Weights of a small sound classifier.
Training: normuon at rate 0.02, 22800 steps, batches of 128, held-out accuracy 98%.
Rows from block 8, named by matrix and row number. Rows with one number belong to one attention dimension. Each number is 128 + 24 x the weight over its row's rms, rounded and kept within 0 to 255. All counts start at 0.
# q: attention query (model.blocks.8.attn.q.weight, 192x192), inputs 0-191
# k: attention key (model.blocks.8.attn.k.weight, 192x192), inputs 0-191
q.176 [114 122 133 157 120 109 105 155 136 107 145 145 121 128 133 124 154 148 123 135 101 157 159 143 106 139  89 123 141 147 105 158 125 134 100 116 152 152 145 137 106 161 115 150 154 135 143 101 136 120 156 163 125 154 122 149 106 114  98 113 110 124 109  96 111 103 150 102  97 120 120 113 128 135 127 149 116  99 131 112 107 105 113 127 105 112 117 139 100 115 117 113 155 128  95 133 124 120 111 108 133 131 158 143 123 121 140 115 109 111  97 122 129 126 125 116 128 135 134 147  99 111 102 151 142 153 149  98 134 103 158 117 140 130 120 109 255 107 122 113  97 129 110 135 146 153 114 145 118 155 107 139 160  97 143 140 111 135 140 143 138 112  98 146 124 126 134 114 154  96 137 154 124 114 115 136 142 153 136 106 128 121 154 122 136 144 153 109 125  97 147 142]
k.176 [128 128 128 128 128 128 128 128 128 128 128 128 128 128 128 128 128 128 128 128 128 128 128 128 128 128 128 128 128 128 128 128 128 128 128 128 128 128 128 128 128 128 128 128 128 128 128 128 128 128 128 128 128 128 128 128 128 128 128 128 128 128 128 128 128 128 128 128 128 128 128 128 128 128 128 128 128 128 128 128 128 128 128 128 128 128 128 128 128 128 128 128 128 128 128 128 128 128 128 128 128 128 128 128 128 128 128 128 128 128 128 128 128 128 128 128 128 128 128 128 128 128 128 128 128 128 128 128 128 128 128 128 128 128 128 128 255 128 128 128 128 128 128 128 128 128 128 128 128 128 128 128 128 128 128 128 128 128 128 128 128 128 128 128 128 128 128 128 128 128 128 128 128 128 128 128 128 128 128 128 128 128 128 128 128 128 128 128 128 128 128 128]
q.177 [139 101 134 137  97 141 145 134 100 126 136 115 147 143 114 114 125 113 112 151  98 124 113  98 131 111 115  97 155 111 107 138 106 107 124 123 105 117 113 128 135 105 137 135 110 112 148 156 111 117 120 115 109 123 151 143 121 120 134  99 129 128 135 107 104 131 128 109 110 100 138 123 102 106 156 121 148 125 144 155 105 105 133 115 148 103 137 120 105 108 154 149 105 101 102 157 121 153 145  99 132 131 131 139 133 141 146 127 127 104 106 139 117 159 127 159 142  98 155 148 139 154 118 118 128 135 102 142 131 118 138 146 156 121 121 122 255 147 115 116 126  99 143 146  98 139 155 132 120 153 110 131 108 100 159 159 137 125 116 120 109 105 128 109 100 101 140  98 127 130 155 113 112 156 141 131 122 147 150 151 108 144 136 129 102 144 111 128 130 136 132 115]
k.177 [128 128 128 128 128 128 128 128 128 128 128 128 128 128 128 128 128 128 128 128 128 128 128 128 128 128 128 128 128 128 128 128 128 128 128 128 128 128 128 128 128 128 128 128 128 128 128 128 128 128 128 128 128 128 128 128 128 128 128 128 128 128 128 128 128 128 128 128 128 128 128 128 128 128 128 128 128 128 128 128 128 128 128 128 128 128 128 128 128 128 128 128 128 128 128 128 128 128 128 128 128 128 128 128 128 128 128 128 128 128 128 128 128 128 128 128 128 128 128 128 128 128 128 128 128 128 128 128 128 128 128 128 128 128 128 128 255 128 128 128 128 128 128 128 128 128 128 128 128 128 128 128 128 128 128 128 128 128 128 128 128 128 128 128 128 128 128 128 128 128 128 128 128 128 128 128 128 128 128 128 128 128 128 128 128 128 128 128 128 128 128 128]
q.178 [108 114 152 117 109 133 150 116 108 155 109 145 148 139 108 135 122 125 131 124 120 122 135 100 136 126  87 129 147 107 135 101 147 146 155 133 129 132 104 138 119 126 110 134 102 108 149 109 144 143 144 108 120 134 143 135 149 155 118 151 149 150 124 126 150 157 131 114 155 128 101 148 126 111 113 150 155 135 130 113 102 150 103 117 108 136 151 126 100 159 124 134 110 128 102 137 104 135 130 117 110 104 112 143 143 139 116 146 138 133 152 103 138 124 117 114 121 106 144 148 136 142 115 142 133 101 148 121 153 109 127 136 122 155 128 122 255 115 120 110 138 105 147 137 125 111 129 139 132 125 136 141 136 103 120 155 102 146 155 153 122 136 148 151 100 154 118 149 134 147 108 114 126 137 114 142 133 124 128 100 134 155 109 138 115 145 142 153 110 143 155 156]
k.178 [128 128 128 128 128 128 128 128 128 128 128 128 128 128 128 128 128 128 128 128 128 128 128 128 128 128 128 128 128 128 128 128 128 128 128 128 128 128 128 128 128 128 128 128 128 128 128 128 128 128 128 128 128 128 128 128 128 128 128 128 128 128 128 128 128 128 128 128 128 128 128 128 128 128 128 128 128 128 128 128 128 128 128 128 128 128 128 128 128 128 128 128 128 128 128 128 128 128 128 128 128 128 128 128 128 128 128 128 128 128 128 128 128 128 128 128 128 128 128 128 128 128 128 128 128 128 128 128 128 128 128 128 128 128 128 128 255 128 128 128 128 128 128 128 128 128 128 128 128 128 128 128 128 128 128 128 128 128 128 128 128 128 128 128 128 128 128 128 128 128 128 128 128 128 128 128 128 128 128 128 128 128 128 128 128 128 128 128 128 128 128 128]
q.180 [104 157 145 107 130 122 108 101 158 113 122 138 108 134 111 136 110 105 101 142 113 133 145 109 155 144 118 137 149 139 136 101 115 151 120 134 151 117 158 129 147 125 108 131 119 104 120 116 130 117 150 126 147 159 143 131 126 139 147 157 120 140 119 112 106 135 121 106 131 114 126 149  99 130 137 140 143 101 123 119 109 132 100 144 141 113 109 110 136 100 134 120 145  98 134  98 131 113 128 150 120 110 117 154 147 141 148 125 108 134 118 113 113 157 157 122 135 119 132 138 105 137 153 128 152 150 155 108 139 117 103 102 140 108 128 107 255 145 105 101 100 114 111 145 138 138 106 143 136 147 143 157 154 142  99 137 127 157 130 113 118 107 125 135 144 140 102  97 117 152 132  99 130 121 142 103 132 148 130 117 144 130 101 113 136 155 138 111 141 133 142 146]
k.180 [128 128 128 128 128 128 128 128 128 128 128 128 128 128 128 128 128 128 128 128 128 128 128 128 128 128 128 128 128 128 128 128 128 128 128 128 128 128 128 128 128 128 128 128 128 128 128 128 128 128 128 128 128 128 128 128 128 128 128 128 128 128 128 128 128 128 128 128 128 128 128 128 128 128 128 128 128 128 128 128 128 128 128 128 128 128 128 128 128 128 128 128 128 128 128 128 128 128 128 128 128 128 128 128 128 128 128 128 128 128 128 128 128 128 128 128 128 128 128 128 128 128 128 128 128 128 128 128 128 128 128 128 128 128 128 128 255 128 128 128 128 128 128 128 128 128 128 128 128 128 128 128 128 128 128 128 128 128 128 128 128 128 128 128 128 128 128 128 128 128 128 128 128 128 128 128 128 128 128 128 128 128 128 128 128 128 128 128 128 128 128 128]
q.181 [123 153 127 131 154 110 118 114 134 140 116 139 145 155 116 145 147 127 127 111 138 150 141 121 119 104 147 135 128 154 126 153 132 112 128 149 131 112 140 152 142 129 130 112 131 148 147 133 154 147 130 127 129 138 107  99 101 149 115 110 105 152 148 118 141 129 157 130 144 125 156 120 150 158 154 149 111 110 117 145 122 101 129 110 130 140 155 156 100 117 132 104 155 124 142 156 150 155 133 105 157 145 109 106 141 146 107 128 150 127 103 129 132 120 133 134 141 133 147 133 132 102 140 150 118 147 117 119 150 147 146 130 128 126 100 122   0 147 112 128 112 147 150 117 146 120 120 111 100 144 156 152 107 104 125 154 125 144 147 103 135 152 106 148 105 144 125 148 133 108 145 148 157 124 127 129 102 143 111 113 107 136 120 102 115 133 131 123 139 101 106 103]
k.181 [128 128 128 128 128 128 128 128 128 128 128 128 128 128 128 128 128 128 128 128 128 128 128 128 128 128 128 128 128 128 128 128 128 128 128 128 128 128 128 128 128 128 128 128 128 128 128 128 128 128 128 128 128 128 128 128 128 128 128 128 128 128 128 128 128 128 128 128 128 128 128 128 128 128 128 128 128 128 128 128 128 128 128 128 128 128 128 128 128 128 128 128 128 128 128 128 128 128 128 128 128 128 128 128 128 128 128 128 128 128 128 128 128 128 128 128 128 128 128 128 128 128 128 128 128 128 128 128 128 128 128 128 128 128 128 128   0 128 128 128 128 128 128 128 128 128 128 128 128 128 128 128 128 128 128 128 128 128 128 128 128 128 128 128 128 128 128 128 128 128 128 128 128 128 128 128 128 128 128 128 128 128 128 128 128 128 128 128 128 128 128 128]
q.182 [104 118 103 148 113 102 100 105 125 131 119 157 131 140 133 111 151 137 121 108 129 106 136 148 152 135 174 101 136 138 121 117  98  98 157 126 139 110 117 131 158 136 147 148 125 121  98  99 105 109 124 137 127 115 149 135 108 156 121 156 155 139 143 131 122 151 132 138 116 131 117 137 140 150 140 100 113 116 130 105 147 125 154 112 151 121 146 149 139 121 151  99 146 119 132 114 126 158 158 156 148 157 143 154 157 124 146 153 111 128 147 154 154 114 156 118 120 129 150 130 126 128 153 130 139 113 153 125 147 105 119 108 107  97 155 139   0 107 129 138 120 113 101 158 125 140 154 122 148 107 113 109 124 155 151 154 130 130 113 156 139 106 148 130 117 158 109  99 122 154 147 101 144 124 158 157 116 138 103 123 154 110 119 107 119 128 130 144 103 137 148 133]
k.182 [128 128 128 128 128 128 128 128 128 128 128 128 128 128 128 128 128 128 128 128 128 128 128 128 128 128 128 128 128 128 128 128 128 128 128 128 128 128 128 128 128 128 128 128 128 128 128 128 128 128 128 128 128 128 128 128 128 128 128 128 128 128 128 128 128 128 128 128 128 128 128 128 128 128 128 128 128 128 128 128 128 128 128 128 128 128 128 128 128 128 128 128 128 128 128 128 128 128 128 128 128 128 128 128 128 128 128 128 128 128 128 128 128 128 128 128 128 128 128 128 128 128 128 128 128 128 128 128 128 128 128 128 128 128 128 128   0 128 128 128 128 128 128 128 128 128 128 128 128 128 128 128 128 128 128 128 128 128 128 128 128 128 128 128 128 128 128 128 128 128 128 128 128 128 128 128 128 128 128 128 128 128 128 128 128 128 128 128 128 128 128 128]
q.183 [136 156 150 111 115 146 151 127 122 149 119 132 152 119 126 147 113 109  97 114 108 143 154 115 146 107 125 107 133 155 101 146 138 157 147 141 154 112 150 116 147 126 146 124 131 113 115 129 119 124 117 139 140 140 156 134 121 139 133 126 113 130 103 110 148 129 128 100 125 111 119 110 147 103  98 111 136 119 121 134 156 153 121 150 145 148 146 128 113 103 124 128 111 103 159 101 139 136 148 125 141 111 153  99 152 115 150 101 125 112 108 114 137 109 120 151 128 132 108 117 121 159 131 144 129 107 107 106 110  99 141 135 121  98 114 114   0 124 121 123 101 130 122  97 132 139 113 121 153 145 131 136 108 123 119 124 143 149 120 105  99 118 122 124 154 108 107 101 103 103 104 115 103 126 128 152 117 118  98 128 128 137 133 100 107 144 137 117 153  99 143 142]
k.183 [128 128 128 128 128 128 128 128 128 128 128 128 128 128 128 128 128 128 128 128 128 128 128 128 128 128 128 128 128 128 128 128 128 128 128 128 128 128 128 128 128 128 128 128 128 128 128 128 128 128 128 128 128 128 128 128 128 128 128 128 128 128 128 128 128 128 128 128 128 128 128 128 128 128 128 128 128 128 128 128 128 128 128 128 128 128 128 128 128 128 128 128 128 128 128 128 128 128 128 128 128 128 128 128 128 128 128 128 128 128 128 128 128 128 128 128 128 128 128 128 128 128 128 128 128 128 128 128 128 128 128 128 128 128 128 128   0 128 128 128 128 128 128 128 128 128 128 128 128 128 128 128 128 128 128 128 128 128 128 128 128 128 128 128 128 128 128 128 128 128 128 128 128 128 128 128 128 128 128 128 128 128 128 128 128 128 128 128 128 128 128 128]
q.184 [ 99  95 155 131 112 137 123 105  95 131  97 123 159  97 125 125 158 101 106 152 113 137  99 135 100 127 129 108 130 149 107  96 140 129 153 120  99 138 130 134 132  93 119 137 133 114 143 147 119 118 101 140 117 129 141 113 123 140 102 144 147 113 108  97 155 150 126 105 116 102 130 110 159 110 139 154 135 132 148 132 104 133  96 117 116 109 133 146 139 123  96 109 145 155 155 142 131 131 134 121 151 110 111  99 108 128 133 161 102 129 129 160 155 150 133 148 129 107 121 136 139 128 121 156 160 160 131 159 150 122 158 143 131 140 129 159   0 111 112 132 146 112 124 126 100 134 155 112 123 109 106 127 156 129 158 139 152 109 142 111 136 137 126 124 146 161 121 108 115 124 163 132 138 154 153  99 108 157 133 101 156 118 118 156 122 148 103 143 118 101  98 149]
k.184 [128 128 128 128 128 128 128 128 128 128 128 128 128 128 128 128 128 128 128 128 128 128 128 128 128 128 128 128 128 128 128 128 128 128 128 128 128 128 128 128 128 128 128 128 128 128 128 128 128 128 128 128 128 128 128 128 128 128 128 128 128 128 128 128 128 128 128 128 128 128 128 128 128 128 128 128 128 128 128 128 128 128 128 128 128 128 128 128 128 128 128 128 128 128 128 128 128 128 128 128 128 128 128 128 128 128 128 128 128 128 128 128 128 128 128 128 128 128 128 128 128 128 128 128 128 128 128 128 128 128 128 128 128 128 128 128   0 128 128 128 128 128 128 128 128 128 128 128 128 128 128 128 128 128 128 128 128 128 128 128 128 128 128 128 128 128 128 128 128 128 128 128 128 128 128 128 128 128 128 128 128 128 128 128 128 128 128 128 128 128 128 128]